A small contrastive image-text model, trained from scratch: 4.88M parameters.
Rows from block 6 of the image encoder of a small contrastive image-text model, named by matrix and row number. Rows with one number belong to one neuron. Each number is 128 + 24 x the weight over its row's rms, rounded and kept within 0 to 255. All counts start at 0. Numbers have three digits each. After the name is the row's rms in percent of the matrix's.
After each neuron's rows are labels from the 100 images, of 14848, where the neuron reaches its highest value: "top examples" is what is common among them. Only what is clearly more common there than usual is listed. The data: short English words printed on busy colour backdrops. In brackets: how many of the 100.
# fc1: MLP up (encoder.blocks.6.mlp.fc1.weight, 384x128), inputs 0-63
# fc2: MLP down (encoder.blocks.6.mlp.fc2.weight, 128x384, transposed), outputs 0-63

fc1.335 099:141099079155161150097106143123150109146165122116142140126096161148145134123117132112117121157161162118140131147127140151168081132147135132129110130170135173136145118142145148153140118130132159
fc2.335 104:131142120139126128114107159154122127153114112124101160127129130139125137087132112153118105146120149112149134164185153118146119178083122140116156083121126126110162124137148091150134154142109133
top examples: the letter o (83)

fc1.154 098:151120136133089108160103130127129133145136142132153106146133105159129117165123098138109120140118135157117136103143150097131119108136118089130134148168156074119147107143096141094112113126127115
fc2.154 109:080095148134128146066115128143145110199145120127083149135118120109122139145136107137132124127093142129122086143082116116106123113150139132156090151153152107122154117095145147094057112121132190
top examples: the letter g (60)

fc1.294 099:138120153100121136101145099121113117135086138122154128125149123151128149120101142090162140141092116107107093134124126155141125092099086088130152137136094121134131121141126167145087138104091120
fc2.294 091:132140135113132134114165149104086123118098095143132154141100126113141091134106129151124139147128124126087092141137097124139149149148199121113109120145104146119179156141153134118114132176100119
top examples: the letter l (57)

fc1.254 101:124075071143097121150195120171125095147137144120130185123136110093115099146145133148110142117103119112126129140139109175117147093130162162114132141113092091126111117128111126087135087125125095
fc2.254 114:114140146116139124173136113114103133104136141111137126132161135125157171082113092123111169159127155141119129109150100150144133110172142146102137107126140144154138118102126112111113115182110099
top examples: the letter y (55); the letter k (38)

fc1.33 089:104153137145080132124130138137094146134138109141145115139161147142151164124085113123128132088096160113084125151110152134152122136123118166139148131107131109154137163148172118100130097136118126
fc2.33 114:099124121157105091143122140176130112149089091108143134089134128115161129113144073174134112102105110125149164152154126126121122133073108128097140140170127112130157112135134113125140133110100110
top examples: the letter f (26)

fc1.320 098:104148152114082142157156149167105138156097151148136114143116143117152118144134131122117160068135110100151189153192141120143148100091127148156103169122118132118140172136161121109117098128093146
fc2.320 089:116163101144138120168106147144137117161073139122141124128160071112141115129111127142113103141139143101118167138102119134145186111134125164097123146132131165150129063132147112128106152121162143
top examples: the letter k (51)

fc1.332 095:131148182103156134118116184158116076115123133172118109152105177180145135113149119118134125126133135155150082140126141117101120132134119141098137167108157103142142098123101137128102121163107137
fc2.332 099:130148133113153122139156123099093160085129169103088128156117144110128136112111144151157177125143135150107145119095137118094089141134146100085101140076140125146127134132084118124106138114119104
top examples: the letter n (47); the letter w (25)

fc1.151 104:146169133136137076140155125142094110185127174152119111095098098132125122142138113154139125176124143101118154104129180134103085115100122160114156123121115115086139081117154133124143108127137178
fc2.151 097:135124072138060159071152140141093116146116135116180160112115138122100141104130100107122122136139138110137139105125125136139130148128137126112132125117130112128087130092102106137121118098147102
top examples: the letter f (30); the letter c (30)

fc1.296 097:130148138174128112138184179144127094107108148144175118139122152088138122123199149101166121134123133109111152139164144165142203105150129119132146096106116088100115145122138169099134109128145138
fc2.296 096:123111158151149129141166152121175156126122126120152135119099117142101094121167116151100111186167107181121110122170158120088181079140160161120097103135126162137143135141155129128126116101132147
top examples: the letter h (32)

fc1.377 089:155121151072097111084117068120155097120185098144163121119141102131132149093077096146140138175125115155131092122110135153122099133078120123156105138098160122136117128135124136082069094085117111
fc2.377 084:166149143137116137124112127126113137111165117159168112108117117132145127142093118124105147164163125145160121160129090086114099114169146159160090139080139115189136108152153120156076152170108134
top examples: the letter a (63)

fc1.86 097:121114139112170078124154121153122123150106119095132115149113097097097119091151103150159156127097115164126115134100128104126147115110097165128103126157114124108121081130199106167101075107149169
fc2.86 099:136112142137118132158144070160105107164145111093119107139084112111106139135106159139154112158111083125150150164122093123120084116126072158143117136144152112127117141144148143128113124164134138
top examples: the letter h (49)

fc1.371 110:104196145159134110153131102154160144122145132096145082135134180118132156133145133135153131152107147117173110111116113162160130147140121126099150120151095125132145113113099159182108104166107153
fc2.371 103:086149111124130164117106160142123137111154132084090119129157153103095116091085135131140102143066153149156124136169107183142145098122159132152117105142151145128141094114165139115157116111112111
top examples: the letter o (88)

fc1.260 099:097147142127119165137156135140129169139175105148095137131112157145131116111117145187115167098144129103102200115120125123142159170174121120133120154140171131175124115111106169084113124117106147
fc2.260 102:123139076155118137106108106115134127127111125114106128134157107146115134122123109131142101196139126083089150141163189161125074105137109143110105132104132162126084126121139147145121150121146122
top examples: the letter o (83)

fc1.139 094:148156117129116128134115137164142134138100155130086128151168134124137136163175140076103135127104120151087165132126105129113105091135145151126138111078169149131100153166096100087101124102131110
fc2.139 099:141138135135159154116125109113077139163139095104113095113166157095076134125095121131145140157146116119128093145134168116145128119129142142158155097149181122152136112133122142125139123126175112
top examples: the letter s (99)

fc1.43 100:128141126149124147126144172127112142121132150148098155085100186115129137149132141124159124120145114124130111157142120149134158127121121136094179115143132154151115160116143148107141137175155157
fc2.43 099:124149088094134115126106102122141116116157152103144104161154080103097126152110153169126108140103143098136149134159109158136139143129101120163152109106137124107102126124154137166165118098112142
top examples: sans-serif (89); the letter e (72)

fc1.109 091:123125130154162131059165121114143101147130150156105103135168115134132083125167165137119181106136159157121106129110153130148119178120150124123163169171103120094081094149085139133132126156074105
fc2.109 097:126125118152117143112116141100102134123141145106107131164120119096161142094144090110160132126144127116093122106087158130144127135132080132085166062142120134119109131146142159153129129116146140
top examples: the letter d (40)

fc1.136 097:117138114106127131115145146149116117174129125146187108109137155106163135107128141119123116154145123109148125175131157091135188141146154136117097170156119134132115115122093119128127127134128141
fc2.136 100:098157128141140136111097136096170138159123156096105145140125124183154139101132154128154097141097135092166118137135144152130141149170126137129203114142107113098147123156136130133150150139172152
top examples: the letter g (53); the letter s (44)

fc1.292 099:156109154094109168095104125115127145138095147145101120148094137149163146107116112135118150143115177157140167125160152102097064131103146181129114125160125095151130132139140090143114103148115168
fc2.292 093:107133162150116135141153102117109164083141190137099095095079116149130105089100168174141143119162165147147093154147146094122108163147116141099131132139118127113142150140146153140124161128115106
top examples: italic (77)

fc1.226 093:142144103140144122143120157134108160107118070112102128125130127158107125168081127148117139105102146132125139141111135108088122110119128115098138156102132118113116140168140095068169114121131077
fc2.226 101:129114147097099164109146096127148112174115080155089148156147120094156091142136148077116120163128123162116148124139108121100133163098105087107161162109152152065130140123126146158147138101129123
top examples: bold (81)

fc1.310 105:126168145086060098130152134132118157143128115125148130095116155161139143135130106117139156142130123139068146082104166139098118127142111157122139135128164134108085106119128147132133077101124159
fc2.310 099:126132162115164112127111109164135109084138104161130179126112126155120136153106128128162144101146154122090111153150119115122159137162119145139135116162130172158086128103090110136126160115103144
top examples: the letter a (77)

fc1.107 095:128109133137119134105168149173127107085134128116157167118125084138045118119139118127093167142107118118143091117135106151123154108154118085085119132122133137097120152154150108146133076162118104
fc2.107 101:129148113136162098144130111157109134139117136117086119168133165123073159124127091138155120121125128097107090165115123112136097111104141129121100140137120141100136115130170152113114183171102123
top examples: bold (77); serif (59); the letter p (31); the letter b (30)

fc1.373 099:103140156131152112116125165113082101123193076109139155146116131152148135098099102132162089133133162103115115124149099145119098161102113106124159101102126145169157112131113127137148106132165115
fc2.373 093:157090134099090169136168123103115113121146092130091105104142102109101153109123128114128167167162147126130166119110109134127114111137150110142121101129123120156127133099124141086133120141154143
top examples: the letter m (26)

fc1.256 095:139101111108144146121129156137146129141099131150125126113105165130160131125127116128115147171137093169141127127115171148144169122145136125141136173170105162086123118186150131152144111143115161
fc2.256 105:152163120120138106108111133092202149110129155125131125111141083155118096130111093158139151125126094109099146118119120155122134134103122130102136193066091109127135109119117155149156135124131145
top examples: the letter b (40)

fc1.223 113:115135154150135115152100137099148139091141138122117181150120087110123133090130120134179094094155114078143143124132097139145104066092124175120146117128108120116130111142115103115136112121113122
fc2.223 111:128161149141106133136127108156111179138112157143100135158072160124117119123099122172138139091120131121110112158138048136136161152133139127126071124096124122134159132156105135113123130159131106
top examples: capitals (81); the letter a (79)

fc1.381 097:130121141105089156119143104132152164106141151099137134084155100138149133157032133145110140131122096136123148129096070137123121117105125144140138111143130154134111128197111119129133132095117101
fc2.381 110:129085118138119112110145175110126124142135146149130117176118175144141120132101179142170147116157126143155170107153162128143112104162152144108149105127136138176135111150154141150166142069118131
top examples: the letter s (40)

fc1.28 099:133188197127133138145162135156081094161160107124142126124121166112101143113162132128114121129170098135144105149106142092120132131149119112118088117139162134145122141139146095127133142126121135
fc2.28 104:132108111100155103162160170131117126090102144122166116107084160095108166107133109141101095109139144168130135145132143132090116130132164173156154119143099116137093136130106105105094108132111111
top examples: the letter n (58)

fc1.262 103:120164121140186146113143143068090132098100112143194128129115152107141157120151131145157125123100154107085163116136142152167128112147183148149123078134092149154125150110113121173126099156127108
fc2.262 095:133151158139080165142150105104139129117109120111124148166109159171105100111168183137122185116134104130169141104106097107136158105139074129144119137132116173147149094133165126125117139161180126
top examples: the letter m (25)

fc1.370 096:155170126078084131123107139139128138133138109181064145170122137159154153115103122151129134137120117130162152111129128145112088109123132149156128078137148159167070127158130141148105134145145138
fc2.370 107:151122133118114106147174121117172164118116091100125108146111119107146141119128100130122119130140133091151105116157114124179073083140131142129127055126116094098102151095135103142138097114106115
top examples: the letter a (70); first letter capital (61); red ink (25)

fc1.329 086:128117125145109106160101133111128117182086111168114147144154114154121130090126147117090155070184177179151144119135134155111100134134121117104145128141144132079138115155120140184118118127141122
fc2.329 090:130092125137148128165125082158119135132111117170156145086119148122072126160112142142103113114137142118119120144103153083104115103099131079151098131170128086117130094120106130126107166123142130
top examples: capitals (69); the letter l (53); monospaced (37)

fc1.59 100:167130179183094101093126099126166135129110117111095135119147094121125190151156144122128135132134147154122136127127124095104123129155108101155107137126160108152134102146149145176136106140100158
fc2.59 103:132095099099101137136152139131129117162069129170132136117136139146144139143127160157125122122158161130082128138090155124120112098121118103134137181143085142183157141112128145116128132114136159
top examples: the letter l (48); monospaced (36); the letter b (29)

fc1.339 101:100141104144118143129128193146173182131180143141122137110160124104157121132183125157113126113141125159154110144128133140134126112164150125145133137115142177177108134170133102079172138136117121
fc2.339 109:124150126139106120148108139088088137112113153195135114112115116104135143140128134099130137157128079125086085124123099130182085163132164119119144132107133142152146154104114109114085123161141140
top examples: capitals (61); the letter f (25)

fc1.142 102:138155149140123091116134125122142096126102135103118091099134118117153116121094100135141148096176117161136181136152099160124155126140083127145145169150069174163142133144121107157136096104161137
fc2.142 091:113155116112114153071152131156138145098105116134136065133117149146119074158137128126109115154111114129090129151099151081114108155099124122133081139122132146086128124110087155120177140100126153
top examples: the letter b (48); the letter p (32)

fc1.0 097:099135132111156130082135138144115127150090133119137168147125108142140103102129156081128141132110168117122163114126158142144150105183080113128168151172092168103166159146084128129095116085126082
fc2.0 095:124099130113120135148139129133127103138149118129130119082121109159048069121110093143109108177118128067127184115166127110110125152119094141115116129131126103166180115114124149149104155127120123
top examples: the letter h (37)

fc1.184 115:131153110154126123142103122123114135121124136140199102139147119161164162127120106104150132149152123201081147091103169082150131175139096138135116166167137146144121181153123154133132124090145154
fc2.184 112:115113131159120128138134080121154160127126129114083130089133123093135081129129125122138107122126116134134101129151134156129135147097095124062152136113148128080139144146135144136166150116135130
top examples: italic (72); the letter y (26)

fc1.313 097:156147133123092093108080148135102133135033149116142124134129128115095147148149118124126121159140123188132172128125164088129153115141090167138138140139101154152125120191144103112178132150143101
fc2.313 096:102112111125117165156120107112131106166148132117142102110132142106122117127180115099129144136107139142116085147125123094135076154135126134087122146134119154143102116113129121097109150125115093
top examples: the letter b (30)

fc1.194 095:142118086149091124132132135160154150149156077117125120124128152158170145124103116099117064116119123136099075103131091127148149125133090095101156152082122141125147170120109087118165085138142105
fc2.194 094:127130164110142096102096118139125089095126086113170102145133108129132108100093124116136127157111129144148092157137133146137136125151081145186133122130151171092149088141153138132155162103119157
top examples: the letter s (59); the letter g (31)

fc1.274 097:165125125112100132125109166133125124136115115098105147118145158157106102129143123172161139182148102129090101148126090178117135134071113063135102158152111133178111102116132120107109107138132106
fc2.274 098:148146127112149122131100091135108125156125152112138159129157120127096142137130099110118130127107168145208108138180096105130142147155162148158149118112118132119157127141146112180115148091112120
top examples: the letter o (68); the letter h (48)

fc1.158 113:141134152132118163159140133105156106162171133128130068159161189111165143115122159158162089138108161120173141141109159097132188149148087141125110102129111117137149129135115096117171126085113118
fc2.158 101:128115181155153106142117116142122117098152154140152091126152128158147109138119114152124125128146116141079134145145103100129155141130143130141102127123103115125145140155087072115118130155114142
top examples: the letter a (82); capitals (75); italic (74)

fc1.118 099:136118146162132146156137160122076120154096125134161135119119153137176155120130145118159158111162147137177152125131169109093174135130116146132136128150082138104161127151178157124091130123153161
fc2.118 098:094115119153132139158132134158150092158104113143074121098125129149160101118107102149115151128148146141153151101144123147135166077148108126108118155143141124105112123114172103127133117191151141
top examples: the letter d (50)

fc1.282 086:142120158162115144146115088141124133102164112132076139124121146099086125177155132139136122123122125118084137131122156098096156131133102125119168126118110154166150117161145172110130114157155142
fc2.282 111:113131115087076113120116167154072182133164123150159108134141140108153165116114079129104096120112153115133101124161098108126120123111168143162161137143128086160142115143090107112126121160154105
top examples: bold (79)

fc1.81 098:145107097112116145135159157140102120104154161107127085160120136148111119130132099114124161112135120130089097140155093129143153125152111104112108124146134192157139116129105151139103113092142101
fc2.81 107:145138094172100124116127088106144126123183187192120147122141123153114129154153138122140154122126120170125110132126077119128092164107108087129152139145095122138142140113130109123172107085100122
top examples: the letter b (43)

fc1.75 100:133143147152152145149144115132142148149141146083132136087100139157143108118187128141123133142104173122148135152110110153116124122115103116104089122125164125083147118118125142154168116123159130
fc2.75 106:159133128166116171093128096129097124145151123153123143106146134141141105126121105065104113156153139121074151163125085135153124146132165082136153135148118140139107112128099141166133143160165173
top examples: the letter k (49); the letter n (48)

fc1.87 112:141177146164144123116159101160133140095130179133082166122169142090144144144158131136125154126126160153134170085099137177073118136153156120172128136177129091117104134127140163116130130109146158
fc2.87 101:139154129108136137154143115117156131085128134148153168157142111128143110135137182125136113097094103123142122154147127158114142139139124108155141108134110106128095127118195079121116152098078150
top examples: the letter g (42)

fc1.265 115:124116116159169186143118133142127120145193143135103104142131127134127132139126104137142155139071127128123111111120132079130135089144161143104128120087097101105135157134065127121163107142106080
fc2.265 113:138117123135166101110088111168132112116167100120156164128153110145173110160140114133133139176091114104098146109110141096109093116139126153139100152138112156131139123132130118098153116125149124
top examples: italic (72); the letter d (51)

fc1.61 099:132140160132118139140107186144118137173148190146136121137155139146155130107178120183121135154128133107171130122148126156158186147142156128103110121110127128105116131134084182130110117132180150
fc2.61 096:080168098109142096130146107123097092153151160100117120124111129134114142079171130111122118088142141149138120117139109126111119112127082164091132125086166118143091147100107081142126115112137134
top examples: the letter m (38)

fc1.200 109:127122100153151120182122165129125176135178103115134177133098130150127142146186108109088154162140159142156169146082119146147113142130160113092146175120133113171146109138178077073091121085131146
fc2.200 104:174130137161131149113108154118155153117158120131123137153136118146125104127143169145122131115168135130083118114145159164159121164139146176164132105133125137163117142142126090097146152108149120
top examples: bold (72); the letter u (31)

fc1.72 097:100147104141080139121153125138140099165103132142161084128141133117144140124146139107152173119126100176069109112094160134158165115165110062108118122144164148093119116152099166107124123094109122
fc2.72 089:123158090137113139099122169109113142112079135173131126136113119134120147125116125144128125132106116156115092122159103098147202140139105151139131097157123167149137133141148151132105134132130118
top examples: the letter a (62)

fc1.73 099:123153162132135108131130105125168161155138130177105090147139120119104120155178146081118111129140182133135147126075160136126094163151142122096126137135148134147079142160139104154133121090132155
fc2.73 106:134161117086134136132106098166082139090137134162133156098135139105106115096128120116081085138106123132095105136148130160122130166103120130141100151112117120150137177155137168134089156105117109
top examples: capitals (64); the letter i (50); the letter f (26)

fc1.95 104:158163137131134138139119101152089137132124046137100139094116098124141103117121111124157137124128107114146160100104102102162091128128154118149160143110103083147167128129155108161189137095139115
fc2.95 095:108110130093113104104128152149153121088120060116134106146148076165124166101149129109129097123166120110084099142165093151158114169139126129093127125119148109098119118155102150129159142125153128
top examples: the letter k (37); the letter w (28)

fc1.189 093:119137128120145106122135114121129070106156118091104117109103091098123129103116119159103074187145150131130133105110184133099140095111142164116157163133192100116157134130088107162128098143129166
fc2.189 098:159154111119092157098145137133105142111136150120128104117118108121145122093138126145131153130143079100168125143175151149110125144125114132085148141158150096119141106122138137122198112132089118
top examples: sans-serif (87); the letter d (46)

fc1.365 104:151127157102106145144116090147107127152161124132124135148167087119149146116173134152122122119101115124126147192120116164121103135133165132140125146102134136110115104122202073112121110157121136
fc2.365 104:111111147128145140083125119156143115136111129161107167062113120168144110139151137145145159131147098154140125147109114143148090106112096076116097109096146151142118098130114131107146134123093155
top examples: the letter m (52); the letter w (37)

fc1.116 109:164173153114157180156149119150104086164148133148111137119129156112136149121120111132113130130156144152110124156143127096116134121140148136114136125142125132152152134124127087146153113129114100
fc2.116 095:150151154127146117138112120127146159089132094109088128115148139130116145133172154148164118156142098111132128134103178133168139101127086133104162164093102116148087156156110126111116148103115133
top examples: the letter n (66); the letter v (33); the letter w (27)

fc1.50 091:145134151185097162107140150160130119149078151130102153113102138144149126121135144129115146114110132146128131071144132147096156150129123135141167149152139081152128158130138101099143120129114111
fc2.50 096:112102150091165133165106132102112129123133167160095094152144110123145110115120121135146105121162152090113110144123126126143131157188128136152102121166122079138148145133134127122096124105125138
top examples: the letter w (67)

fc1.383 117:129123142110112114142123120130134129142140150124117157147130133140133096117095118104122135153153071109148141087125157102096149120097091125106139122124117135115065162133147118143104094114134160
fc2.383 098:137164171083153124139142128103113102086134146148142126159136113119120101126101144125111150128163104105096095171118125120101122127186100127136127102179097097151098125123191123105106141115070115
top examples: the letter l (76)

fc1.369 104:139089139174120176114110126131136135151146167131094145142128099105152191137130137133124153152143120142103148113121140135096139142150125155154146141138107129123126173148105146129142122154146133
fc2.369 109:119144159126176108145117182118121170112138150098121105153123102127119111137148139150103127150149135116138156142107099129119098151154133099109136139133137135172148089127112101147127111100145139
top examples: italic (81)

fc1.302 090:149182119148134152104099149124089129135150139107100116139162113171144080125129151120153120148168132107134091147132102129092118165124157157106110181172122142128133108134089109129166105128116113
fc2.302 088:091122160082108115112173137107138100131140101111152091139114163098113108123124094134140089081141135089108101136119098104134125137129096141127175113122125157123129132102113121107110178076156108
top examples: the letter k (39); the letter y (25)

fc1.197 103:161160126134154162107128142095161131121131156135121154039109160140131117094108112200101104133136166150120143124114133137133178110151133100132127143160112146143106092113128130128136116135171134
fc2.197 099:096165122129149114138151162146138140124089156135118092083086116122108149120072109099117100128095126111146138080140145149110147090100149113133146120124116139095129116111094142109098107135111099
top examples: the letter m (64)

fc1.212 100:124132167113116157120158115106126153089109089166146139153110099077153130103131166156107152148117131161113128108120145070110163150143118161092089155114175107120143121151144137121108108140155130
fc2.212 103:122141133140110159118181169130099103161156112078119073155139142136148114150104090167145107157101131108138113159163162118117118110112115152131094134139110105080132135126145137143132141123121157
top examples: the letter o (60); the letter d (36); the letter b (33)

fc1.289 099:142137114122137143081115142141125137115164194139117087131135145122110156137107146124134127140119171146163143115129138117120123127111125137146139150149101149142160140161103157113100101142159128
fc2.289 093:128114111117155113151121146109153121130117054160124098138149162151124126117136139108130123120129131172136116169118168145116153115180094147112149151118141115147128123129126136090115120101139129
top examples: the letter y (38); the letter p (38)

fc1.247 117:165122134089130156147125120157124108161149118127110108108081113117128090139120141127155100130122148112147155170110110157143123116081105156164111170106097130147104106138101116120108115110084185
fc2.247 112:144112125122161148138130147127104148169143166131121090089116160144167158173155087122118133133111091124129134098123198105131095124158112113134107120140103136093148141117112144101158107117138121
top examples: the letter m (31)

fc1.222 090:148150150138161149158132103114089129134148101142126150152124118102157176074140120117112152127145110139104126164104129160106130132163130100194126149125090095122131147130122154121122148100121096
fc2.222 098:156095117092099106161144147137110141134131148101148179118117133158114155082147140100130127135147100138157125137128128120122119163131094109144131073112114075119160173156148131132175148066107138
top examples: the letter y (65)

fc1.259 101:153121151160153147141102091096130131116166110099139147139172121128124125151143150164165158116126104156149155133146122131147114138127140120085185120101132148165132120134164125152105088121149119
fc2.259 108:136168130180151102113152138091126111129130106122131121111126090104136104128169127113085148133111085137120162154117151199127107144125104121129135129106085179104107159092133099094173149122113121
top examples: the letter o (60)

fc1.378 103:121156089172140127151135159111109137123162137128128149166121121156107121133137146138134171116066064184151148107137114146161092119161183131135140120143136175136089100114130157129133095076121165
fc2.378 092:143124165130109139148136139180130129105133115148140152128134193165089097139113102126156144144113105176157147141092131100130096093101120119145140109083094130141115127153111102122140160147118109
top examples: the letter n (88)

fc1.283 093:138140140110111094123138133159117100161158121121085194089112128125143113115147139151158131134088113130109169149139079136145147147133131130135172141173129149129128137133126133133148136112174085
fc2.283 100:151126127122170163118151159150093142136123101162138129135117133159112130133133162131069100129145104118140127120144101132105125149162144127139105142121078133142106099101152121149154131087117078
top examples: the letter w (26)

fc1.155 099:134148115109125110144108117106129112162128120124088144116143107131103100084139134131110145127163073150096130170112146145080131129172145175104124103132146118141102117142141101155113116172124145
fc2.155 109:096146132093153126139134086160139159145118132098138125132122088124134147110130131115165164106147126149112130144157147091149091112168125111120116124071175143144080109144135131145168141065110174
top examples: sans-serif (88); the letter u (31)

fc1.198 088:179142171143139147157145153103127136110063113144119117130132096133101131099134169125153106143119152147128141149129160133136112162158129110123114145134193099109127133129100124100116123123145161
fc2.198 094:082129139116133127112105080143117099167128098143136083128111112083128157123133071135123115145116123114131130166084139141156104090082124114122106161117171109121166126139104115190141132111133100
top examples: the letter b (28)

fc1.144 086:120156132134135153077133112101109094106066104120118139113153144141107149123116143156100121113099109134158136117134109125122124141101180154100156141139128120124133076180101162104140115117154173
fc2.144 103:113149121122148118136091138133143165160136077114124141149081130092094158088129121135119111069156109088138105110133141088091148127082137161099168128108130105159156109134129134172146172128133150
top examples: the letter f (35)

fc1.204 095:112145108101167130113135140092131108115147097118165092141100126133106113111111090136128069184130100142098068122153122111131104181098101095120113144111156120129140180150128125122103090089113126
fc2.204 098:113157119143137118125191127078091200127126116138105093117133091117129118118119117153095127115114141157175129153133123119131097164153115128135152137116099113144127121125119138132108131127130136
top examples: the letter h (31)

fc1.350 094:123155151132077154110120119124145136132133113143108155094151080144105126128170111148164149171118117127141138144133134140126121158105112165109134103135100147144096112139130117123162112157117126
fc2.350 093:100141130109087156130130119154125093107088088141108151152137111127110103148144115153113124086118127121147111156116099126134135142130139099134154121159148127133107133115148086148104108132117128
top examples: the letter a (82); capitals (77)

fc1.65 105:141145148155115170164141120091106089131159119157133147112139134102151147108169126131118086126156137129089108121157102121119137102129096164141148125183109119186092155149112149099134119130158126
fc2.65 102:144172121097102133134118152111128139090134084124123127109114175118115100128101145094141139105107116172142122113181086134161143130135100099101105143112122190115149129132120112127129143160135121
top examples: the letter y (35); the letter w (26)

fc1.281 101:110151124192090120155132137142125081135145115159108152181178142107157148117170115115130135105175108103107156123129135110127115093154103131072118146126127127118129105150100089151108118135110120
fc2.281 103:072134146106138066151136107134141178101122123082160096115152168124131106159156187161115146153152137166097136156163156121128138143149107105146093111126100139132144094111120144107193110113114121
top examples: italic (72)

fc1.13 102:149149125136157138090144151089149103116121143188126104093130148168123131135130070177132137132112128131098160115156152136143145117141139130149160119141123133131153127125092130102122103167139117
fc2.13 095:101096125132131125160128114116145165133080157144152119137108081168124108152107108088127106110153105131133142124100147118111101138150148121115155146110134156124164134107137130105115136148173130
top examples: the letter m (70)

fc1.124 110:134127140118149127172146117163122125150150158154076146146101147105131116152146198161132113109125140067152156149100112104130159106118170141147157192129110101125120122131157131158122101101149125
fc2.124 108:155084097151094110137144167147125130111073131154105143078110149113127117133122113101151090135139131130129086115143134096184134134102155109091160114104156116153119158117093140108129133139107111
top examples: the letter w (44)

fc1.69 100:168130097134108117143164131134140131160143151136101163164124137124118160153090145107130148121098098130158132127113084140131114140162150142140173124136090159140154126153179129143143128197160135
fc2.69 092:131112163115124109132134145124136075127141156148172130151110109130111132130130119147141114101157129128117123122151084145073150138115091111106085190134112122127167104115136104162112090157102125
top examples: italic (81); small letters (67); the letter d (49)

fc1.84 093:176145143098161140125144126138113081173099146153165167106135122113096151155132125088113142157123121134124136138142105166121143126160133159117153124156142082121127104124124130177100128128153144
fc2.84 100:124128130096147121138121112105132115114086141195099120127155150126140125147172161112155123154154152109135116113119150134107128132111150112126119122114148093125113149148140127135154140063082144
top examples: capitals (60); the letter f (31)

fc1.233 103:093086112137123122136099123131119103115110104116144107149156124118141078087129187119149115118133171123157094133161164081125178157132152092175127135182130142127096138159146072118122121120104136
fc2.233 097:114086127178121121114118138188120114165145127141156152158172132157150144106122106128121153122128102153138119128083119119116163146148156133127112143144110096108114112121122119169086134170149057
top examples: italic (75)

fc1.319 102:147105140109202088123125166110156100124146106121116107113151119120139154132143136111100134080127115144091115154120136112114116123092122105105133107148123151135147117130130118169177093157166157
fc2.319 107:098154114107099157140110161093141117141161126141141105125107135107143127081150156088131144105137140157153134097156162100141127124163114113105146126108166139147098140150118155157148146120137075
top examples: the letter f (27)